Weights of a small image captioner.
Model: 9.84M parameters, 64-pixel images, encoder moe top_k, encoder num experts 32, encoder patch size [4, 4], encoder layers 12, decoder layers 7, decoder activation quick_gelu.
Training: 4200 steps, batches of 128.
Data: trained on pictures of board games with random positions, seen at a slant, 195000 training examples, 2.8 epochs.
Rows from block 2 of the text decoder, named by matrix and row number. Rows with one number belong to one neuron. Each number is 128 + 32 x the weight over its row's rms, rounded and kept within 0 to 255. All counts start at 0. Numbers have three digits each. After the name is the row's rms in percent of the matrix's.
# fc1: MLP up (decoder.blocks.2.mlp.fc1.weight, 576x192), inputs 128-191
# fc2: MLP down (decoder.blocks.2.mlp.fc2.weight, 192x576, transposed), outputs 128-191
fc1.145 102:159123165169139101093189062184164102133115122154063058116142139151113130121133210087134083084119147169138086127164088122148128127105110141121133134124105159163064111124156101105106155105124097
fc1.146 101:126136159117153130077089137127131175123174176080149105152109158084083101121180109134083153144173089141116147115064121149144140081155074185095125107131080164161052112127145120121087107147155162
fc1.147 104:144096180108141125119195147095128128172150141134091116118139110066093145169104159177113114153155118113129093096112193125107148125178113081101110081098168143144131178101054148154130108105196152
fc1.148 097:199104127131053163113127063119128123077125079178135105115135078116099111074129130127135124184140112172150133111103140112120137071141114146127102202110105177106102090085123121184088180098160118
fc1.149 118:115087118128190123147130116141181155163175128073172125110092104141098086164099107122131131113093111125107125149100157116140171158117101121045098160123070156149099118136186138165121147127143145
fc1.150 090:154046132113121141100174105160137119118142094114122115133142128149166144092145103129146187194103150068118122142091129093142180150145088124153110118166098172158129103182106103103101106061160108
fc1.151 091:151133108169093170147149100136183075140103152133167095106078130077180121116095185131112135074183128049140162146158102136086147098113126160128161135113127169153062071161137107100142123097145122
fc1.152 103:173122129110091150125171106103096102081150185141185083148125100081134133144103111185151132145133109070024122188162084148192129115158137127138148097084099190158093145092178172112121114118129160
fc1.153 093:177101139096102197097079103134097135165160118175094126152103169164122116104124127136166092148109158173116116110153080111137106118108095199098093134171164118160137165122198148106100137127070121
fc1.154 090:134071077102174087136131163124137121141149123113096113129138145102129141086117124150099157146171107157142153124117169177146119121159101164081119181107138169124092099083096117121118205141091148
fc1.155 092:123137097107158095186133131162124130070211153146194152153081146148150115107132199148110113189124113100127066147175111137155116099110106137079179177124057130073075099142076122146097162112132110
fc1.156 086:158153093112163167137158110076179135123115091102087176097114194142061141184077132147112134142170161155128142149119149081183153111109141175087164191152109148092140162114122127173074121110164101
fc1.157 090:153099155134142167105143147116091129169194093114114092142112145116171123177142162174142170128111119083097096100133097181132118112149134157149065159098125161135142067097116128120099076111148151
fc1.158 106:092098178143090108150144126170130131101149095122136089195177139169155084100130109102105113117194145146125118118067171166116152041150110190111116106109094103129161150096123130112211196093127084
fc1.159 098:137126127155182187171100147130141167179126118070180115175130145118062027120107132120145110198108203149090098097139057171113081161126097128116100080141145125122134115107140131125109100103087118
fc1.160 092:138105146100107058156159088084097097107173076115131146131122187148106115130106174159183143171152083157141120132113115091109129153088099179088098142087139131131134166107098171128125095217119076
fc1.161 092:117095123136163157139181098104172138184135113130113173151114154126087148100129116139142118131114169110115121131134079120140104154122142083126161068131185172118086136147074190145164190091185124
fc1.162 102:132162135155088098123141053140115154112152191134119142119135093139098142094150116096086192070127095109165129139130104105071173137141112065189111086113075103114093086138108143109086168140091027
fc1.163 089:164086123109083117120126148130104142081152181156112172178177166122136144151147147100184177155150099116109115105116063111157084188114128152090140139103124157151104134099149135132103112129180093
fc1.164 103:091107119123162096107109175035104091171159161203095115135139216167156124109136058122102125090164097132070083182101172193085223164057138099129174157098133156132135142145150110167128128078106119
fc1.165 096:122125174114137126123138138139142148060154096157152136146118136119120138162116107060075156113108155120105119099110115157174206131202194131111193112097133067089094192109094098129128178116126088
fc1.166 097:148120104107124164078152138100115143078137109082099084089106139185161173142128098170139075124072214209136110125093123114156105098140180113136162136088173087121118112139152064163145162141099132
fc1.167 107:089111119079124209111150123173123127114140145145119123185116150123154105065186111141138150141117137147113159153138081144120139137067157078116105138183151104135122107070172081046081150099128173
fc1.168 092:133084081160160116132188134158164144094116153048097105089181133126120111125138148078143146084149154167180093087185117102088128073192108119129127165079120138116135084103140139108125079128135083
fc1.169 107:162085152125145106131143142131147134132076073143145090139129146087178082151171156043146081120124092119176134071164090174084103183138177126151129122124176065122121159126110114119115146115138156
fc1.170 105:120128184090156118136189104156132123073090135186137097173091109104139131145087072127136122071153179117069141111186142158131121078224121134129089109118169093148181112123089094121158091104182144
fc1.171 092:092072119139173118154087127146136109186120138152132096093139180123122154135115087189096155130079134096120124136138210161139118177070119151174084165141114161196105145099113093129166099108111139
fc1.172 120:134132120144171093124105085118155079117180136137196109184187117167074122078101152153111152164162121124141097146093144102155139129097143158105136116108110076165101190109167123143115147148101121
fc1.173 109:110121129137194165116108141127147145136189132067153153088195143107143139143136155111089116088115139190115119082154197120101092120121148064080164158130167150096149105133193122119153100143070165
fc1.174 094:131151104116095122182156170143101164152193133117106100106183188101103148176124158098111126152146126140093187156143127100140107091183143090141122111137115127097150148152140135172116230069103126
fc1.175 097:134115179196099095109132131163070102136069201100143097072106101163129125093204162176112178192130126115161068139101138122130103194137076112122153134073141154089110092137129178165061145150115175
fc1.176 100:146142108148115110163156138165102107089138167228106147188018159069150098136181170159124164108131163124123135209149158114153132132127141129121140171089111106085124120180114110131145114146093154
fc1.177 106:090116163104150133106137093145057094112102160075120137123151155141097120159107149090181136078120120121173031150097123171182181106129162119115104074118175143134102098234129148140173143105080103
fc1.178 093:164091097152141111092104149106092153145146123096091150146093138133143141138113112194167170163136149146094160095146179143163133125144136165177068123146116156096104072132093107088140138150131106
fc1.179 103:071114134143156086098087054146134167150160076121169160184157145098105124150160144097153164163192142108129102107167107172112151077151120164102094162134122151115103104142122105121169121135163121
fc1.180 106:142176113106138091124181081136207129166130142100117114110187139135123179150165146095092140155169117123154074116162117188120020119189101180153114155138108212148136089126090078172082162158165181
fc1.181 091:124142100125174133095123132161097169133121140112049130148127174125157080147142120179123130134138221145119133066145094146189171107086112134100060130138099137153175135101132121112064157149108181
fc1.182 099:073115099142172104139175161129067164156091116144112077088150128084089090166126091078136159134112164125136131139086128123082193153097128160106094084172100109116178128205112160112144098157094144
fc1.183 095:037175109109159081114104103191168049142196121133115074145103097127118134144114106087160092121113145094152148147133097180125134180127122117104152118129139137127123085131113067112174174132108143
fc1.184 100:148126167110143088199099140101153113142093075164113113181132128135126142163129180110111174080119136133135139201091159133082168123156098159069118078136045167204099124122099047130089122124157090
fc1.185 108:138157104085124092102119075118113132112209200158157145164141095103131124142108171202150182088098147116138107174099192111092171113100111099071134113129127112139096062115106174203109167128150103
fc1.186 101:134143082120120092144164140170159132105190127045145146079104168073153136124147077127164173140136128136120108128102139131106128121162089087167168137086130091091130081145090158147117131109084144
fc1.187 098:125120151115127156118132133084083145135190167168177065107113175115118093098103073091170127112110105162132063202124095135140194146114158098118113093069140143122097167131111138108148098097098134
fc1.188 090:143153189133151155100124145190171156082184117048139140114114144088178103106169153124075132202131130109077127138064154120086140043169073096173154152135127105188139139095164135164155144118078086
fc1.189 113:116145124162158152180126100124099111134135121123137099109082142053061169127141078149121152108142118087140152104123155225111125136049147089142072168158157164073128127140110067187134135137133149
fc1.190 102:094082089177078121156158072129130123138115119177147129181191155163159100128088128134151126114128150071102162165213105141069191152177177116090089105114119130122112057160138113219074069143150111
fc2.145 116:112158153104138088144090173092147088206126094109143136130106141088159119152120116126193143166134166066150184091149129147148102147076145126121140198100145140108178174180129156167175087064162156
fc2.146 078:136091171123067116140128171189092101150111144154131152064164118135120163131079094140154119142105136108146110096154167068169095196145123070119113162111159139100113109154164117119165139148111118
fc2.147 093:101134090146058054208111152096003059138136164065122143169145157146112147110178150076135152148119118174126120168167090111163153125084184191115130122165159109110117142161196130127158096118145155
fc2.148 101:068156142134110144170146133142112098156157146138154099101196166140160071103067157145176136140155041094127123121114116115096090143184099133177155129142138133122095067106136151076152107097139108
fc2.149 108:194108207114144160116117138163089121187115130155124124167176135154148124135107133088101186082168029144127124133137099173170109128157161152112110160141168170096092074096129174075131077111130114
fc2.150 079:104153060135145161112110126104099098140076151148132114153162134142144053088065167110150105110157167144136098143148096118128071124144151112152137128119117087097109125129142195121151109140120193
fc2.151 097:052106053118091104173108133140170197116109111116114146146243139126111160108169122123118109172140117172157089186088119097131114106131081138149182097127155064110117127134096092162172162177078081
fc2.152 123:133117126140144136118113107132150152129080141172132094136194120157116169134144143107074098139108174114076120158075216120169147108122125136144120134108104143151105101074160155148142082126124130
fc2.153 108:138072136185112099112121146117151068123176141126154072058225124109107088097157099095063164085174087152085092121138131159125174125088168074142148121072168143097099131147126094122130155172119172
fc2.154 087:109077150105159203125117175169191193163108085157165146152079134122137140187128110166144067118145127127096114108134114125102181138111179113138084096139152147092168131083132147150117143172155134
fc2.155 090:054124137144171118096197161118118124161121094115144110130144119101123054117130134164137159142138104176114135157065095121096144180135116082065145106140163112127164097074109094100164134102123101
fc2.156 076:177059184171099145104091112160112067075120105045187137148138132149188119032173148094151129073108140139094118118081107161106128134135136107114099129076133123132112070193113122092124170102152146
fc2.157 086:077155080190099126119124110186125148089131140087101139111106098177092143118137068082137132156171127156161149167138152139108133136097124110137117099150140122092155170190146138145137155109104098
fc2.158 112:145126132139121121080213204087087085131081193068139126103071122111151139136110094110183099116068162133120147162174188100118079179117144109122110102108160098154148100197133122106066149174136138
fc2.159 111:108162100096088087123142076201104119134126118150060154101102134178141187131196151124083167056151135120120196130088134046139170110137172119132169153116090134134114157104118079124151146118145107
fc2.160 102:111177059116083176074160150146158176073142131117121137131099110135154084137125127117120144048157157118166088130135134122133112104171148106131176174159090100111178126098171185122087165108094141
fc2.161 083:139143102117115086091091138126136095111097133144128113154168109150172113146131103138137097128131184180133139151142136123168130120061102197157093102146141086193131140100152067099091087119077149
fc2.162 125:140135136129139122139092115136165135118158144119086095166115112092119116126087166078121087120141207149134061172122137108139125097109129171139139142090168144141104156088135131100157095102179190
fc2.163 078:156202115119170177135098089155132109150140092112171072062099082117106078128093095089103081105115136134137174130132140156115171076111122059128141114114111109067161143133181155145154106106083143
fc2.164 100:095127164147108156126057141130116138139131116135155101203135069098129166155206140141114130146086144140137103087126146138137133102145114141109102146197174091162163123119123090118174140135213074
fc2.165 093:115128084129118154097130132148134117181095097116107163129130091137151151142168134191216122154104072146099232157154142095092089121057111111127108151114138143140108081110160120113125114141145156
fc2.166 122:126091173143101142143088169175121111146137118121188102220094154033072090145143131097169188111158099079165175135170108134091167116103108100107155112138095132132134103104098150098133107147175090
fc2.167 092:161096131132119108152140163141139175107108129117086155102159112105116082150134168123134097127145127093152091100132144166107110146171066158098100080082120131177134192207088127166107101104159067
fc2.168 107:092142160111119108155128172082132121169135118185106137133121083148125159133141090190117123174089154101116095118094121114154105140124124161097129133143081153161128156128091155151201178100108187
fc2.169 097:123165149107140162130146133126160139142182132101126109149093177170063124114074132177178170130071148083083152199124120126151086119158072148142095130147083152133156127165164135136078148128124109
fc2.170 111:112183134118136088149146134155121107179140097079164196128137117105135092095198150108103134117231080114144125151121071136174184077106118167149126135127128151135095186130159155163121164140132126
fc2.171 088:121128115160108147099093127134111105080142127096123129108147077164140131117108158151098154120163095129123082088107094115079109131118149142104115092127152163034155100064198178121123116082195093
fc2.172 105:120097144151126127130112161140095126170057143154088163112110134126105109130117103133086143095108163185123093054137114134127161172134144116154112151142128125164094133044078133109133106130130139
fc2.173 095:112175117131115135129135198131118137087134089195134132179102109092104102105122119142133185141149153070097117163107048111160122130088164142157188152144127113127182132116123184111127215175090184
fc2.174 086:103106108112165130189081163120087093118125167144109148174095114170198053100114164076104176150104078079111095129190158132062123149113148138137152139111090116102081117135149169151132140177193150
fc2.175 097:114190063064148151108094114145180154143146098132109110133124165083056131146102065093141063060132097119099177148116110144106174067103192128144122133159124086178156185093116093097203144098118073
fc2.176 104:138198111159121126144121109095138117116138094074102114144210129122146135060052141103155134148155176138167116165134089143120120172120125103137164106203108149184087125101111104149148123125139156
fc2.177 108:119203117163064123165136219105173046099164153101078139113135069077126145101117095154154098172197127087047142120131142121096110120115088209157085146154090110108135178110159098087092104123118169
fc2.178 110:185110180126135177127167099102120094114136151181147127119158135143161133125121127042138122088153142129117143200085098156100136162141091109135120122111079128142107191124225153136143102082095150
fc2.179 118:181112118098158129187121122120196087137127130127150150179044191088160161157145136162088153159142148128108156160142104146111114041142082081133167148158185064171124099093138126164134122094206191
fc2.180 091:113121084118118127167120081130077133056127106114126113118169164134084133156107142138076168151171173135145180119097130106172142072085156151085155087088118144138120118145106103127134122126170091
fc2.181 092:163082126124172128153146130120147083171169138104156158082159129136036088091125137132122144142099106109138155096138138114124078122156127116074128146129096116106060127143120103087157130066221128
fc2.182 098:139080113078105149152098168077138183092141099097174125162139135125157130160114204183088126129148114131129116063171092161118123109079130162093103099170060097053154173114173137112110197110159131
fc2.183 112:125173079160099133121132088116087171053157131155078121142176181091127084111145110155092156081098117162099136126161151067136131108129160143141177130115140148126130130131139208086122100132097121
fc2.184 074:121107123107100121108107125138127058093130180147157117085099128124170053114107162102141117180126135098086108164214140166126115080060120138106140122155073167111100147166203116114106176151119107
fc2.185 100:201104136195098102145055169176109137070147155164149147091110130142119125160130131135105139155123159113167126095122137082175107138109053148113104117079102104070155073128136089077097111113085098
fc2.186 112:129118102152098099132086129106122142123141158163110077146161116141063165234134126104138112169152080123100152129123109178197140151120122145118086078133116147142134118144105101158129153159176151
fc2.187 093:127096158170074092155160144150106124134109133069142172181139114115158159106140126144114120106098167123162149130136161109174091143117120133109070103162068106151178069176154072097058160135156132
fc2.188 106:163173141120098051101061134095118140175097160139073078095163142180076180158121114104177104101161062138138166107107108180167110169113174101135099113070124152147163103107084113134111155132164121
fc2.189 108:100189097124132125125061076216105137126101096106148126125046123145126131166072132103127151097125123170124116122108096148126165146099093105154138135160065062118134102118156126122139083084189118
fc2.190 098:131165117161142160118146152103175134091144111079134120087126149092095153152127097162119107166136153121073081126078167088175035108071133117184116139132148163104139098137062117114137128114109146